config.toml
model = "sound classifier"
dataset = "single English nouns, adjectives and verbs, spoken by a formant synthesiser in many voices"
spec_augment = true
targets = ["word", "voice"]
arch = "conformer"
eps = 1e-10
weight_decay = 0.2
Rows from block 4 of a small sound classifier, named by matrix and row number. Rows with one number belong to one neuron. Each number is 128 + 32 x the weight over its row's rms, rounded and kept within 0 to 255. All counts start at 0. Numbers have three digits each.
After each neuron's rows are labels from the 100 clips, of 14976, where the neuron reaches its highest value: "lies over" is the class under the peak; "responds to" is what is common among them. Only what is clearly more common there than usual is listed. The data: single English nouns, adjectives and verbs, spoken by a formant synthesiser in many voices.
# fc1: second MLP up (model.blocks.4.mlp.fc1.weight, 512x128), inputs 0-31
# fc2: second MLP down (model.blocks.4.mlp.fc2.weight, 128x512, transposed), outputs 0-31

fc1.178:075124107096133172142130147114155112107141090130127148163151071155183137110106121220132130128087
fc2.178:091102099149161184179092147095113136157119089069179148102144097145150113122111171196112149151135
lies over: /u/
responds to: /u/; /n/; word: new

fc1.241:113133154150168117108145080133135105123128140186081143114144093111112099131136087135125072160120
fc2.241:156150075154150170127116122135086125181160219078070161065136101139089076072111113144181103184105
lies over: /t/; /v/
responds to: /i/; /tʃ/; word: teacher; word: heavy

fc1.142:146132148114136086119135152187145125052072143170071117210074090088130121128115144117130167111142
fc2.142:128123094157164182136103165176106130134133079049135129128097173146140123128117172122071132133160
lies over: /tʃ/
responds to: /tʃ/; /ə/; word: kitchen; word: watched

fc1.294:123118097107171108097156089141159170094074141149092170165126128120152149135111105177171110148099
fc2.294:178153091131149183120071185193080132120103149053106100113155122134128148117119124117117216177122
lies over: /tʃ/; /v/
responds to: /i/; /tʃ/; word: beach; word: heavy

fc1.347:093155102094136135141141151102139116083103134117141140148112130144191153124097123180112092158151
fc2.347:139140115148154163120141188111045119137077121063165127124123085157157078147096166122036170164140
lies over: /u/
responds to: /u/; /n/; word: new

fc1.314:112144117137189113141170084130163136085070068177094140150115125146155112166112104130093056122139
fc2.314:137162108163152148156119096111155136157176128152105081116088146133097116096138098163181175138124
lies over: /z/
responds to: /z/; /d/; word: holds; word: needs

fc1.135:119187116123104105118164142081153097080134083104175106135087108135158104153108091172144097206178
fc2.135:120099077125159119091175200146103137170107134096090190052087128165129071183110130128098179131130
lies over: /p/
responds to: /p/; /m/; word: lamp; word: jumped

fc1.355:095087124166164202114110158095133142129111033141183099139120127115138127123102101150102089129129
fc2.355:173158121124165181117047143120055146129090186067102121122195167134142130125114143108110162124123
lies over: silence
responds to: /s/; whispered

fc1.359:119154155142102104090111084156150083092125155166077144151135087112104099145102138109121099136144
fc2.359:142122120134184200142086084170102142122151154069114128113121110130129127119130138144178089154118
lies over: /v/
responds to: /i/; /v/; /h/; /ɛ/

fc1.384:101108088126123079100159073136126108138162111133158156109117128128136204115135103150051081113097
fc2.384:157107076166119253136111131116050140112091146070129110104135135132067125142143171090124179149129
lies over: /oʊ/
responds to: /oʊ/; /ɹ/; /d/; word: road

fc1.31:120160108138172144132151103112145115075075063162114133142113125150152105133125107134100051114141
fc2.31:118176119148133147158157092099169126151175131169105111149111120142062146116129122182190161115104
lies over: /z/
responds to: /z/; /d/; word: holds; word: needs

fc1.480:149130146117123150120145071091150127088100119160090160118113083101127083125147087124130075195129
fc2.480:147129089138154122142161162195113139131127171127080143132155105114125110123103155166088159159110
lies over: /t/
responds to: /i/; /tʃ/; /ɝ/; /t/

fc1.140:130151141138130062094131090156148116113105159183056141141133108097075123150112129106162130140148
fc2.140:161144140167177186160096165169095111094052110068149143132153071124169129150171139147126174166090
lies over: /v/
responds to: /v/; /h/; /ɛ/; /i/

fc1.309:104121090123166114127173087110153126096096069159113141130117132134154120151071104130070079116120
fc2.309:128123128132133155170121121131133143121141128102144072125126106131133164095121131176182194096100
lies over: /z/
responds to: /z/; /d/; word: needs; word: holds

fc1.250:138169129136178071139151133105158193080107064133173076106098105120221111155119101169081115169104
fc2.250:132156133144130192118141158169045143124100120052126147113110130155172096115142145115071150132080
lies over: /p/
responds to: /p/; /m/; /l/; /æ/

fc1.129:140134154128171186113124151083113144107106020127173136119112117106150104108109129147117106126124
fc2.129:140117126129159188102035138131064166126084172052158110105188162123141153112111168093091125146129
lies over: silence
responds to: /i/; /d/; pink noise; /z/

fc1.454:097173106060130113199129130115238131135144141155114146141101113132147105124145101136129139143140
fc2.454:147105129166127144078114088160060138050089170127085182104115148125095121135109149101103151080150
lies over: /n/; /d/
responds to: /n/; /dʒ/; word: strange; word: needs

fc1.224:117174117121157117120104123133138102080126102151170109118125118118195097135131125145099150177131
fc2.224:087144116120167173110154187147097099138128120084162157086113146139149066147093149124079120161182
lies over: /p/
responds to: /p/; /ʌ/; /dʒ/; /m/

fc1.229:109104107086152110194176140094129077100135105135176152199105073135135153137193101183124130138141
fc2.229:128129136153140131147123196098102116179083117059134183125134109131124133147097156140101182155108
lies over: /u/; /ɝ/
responds to: /u/; word: new; /ð/; word: feather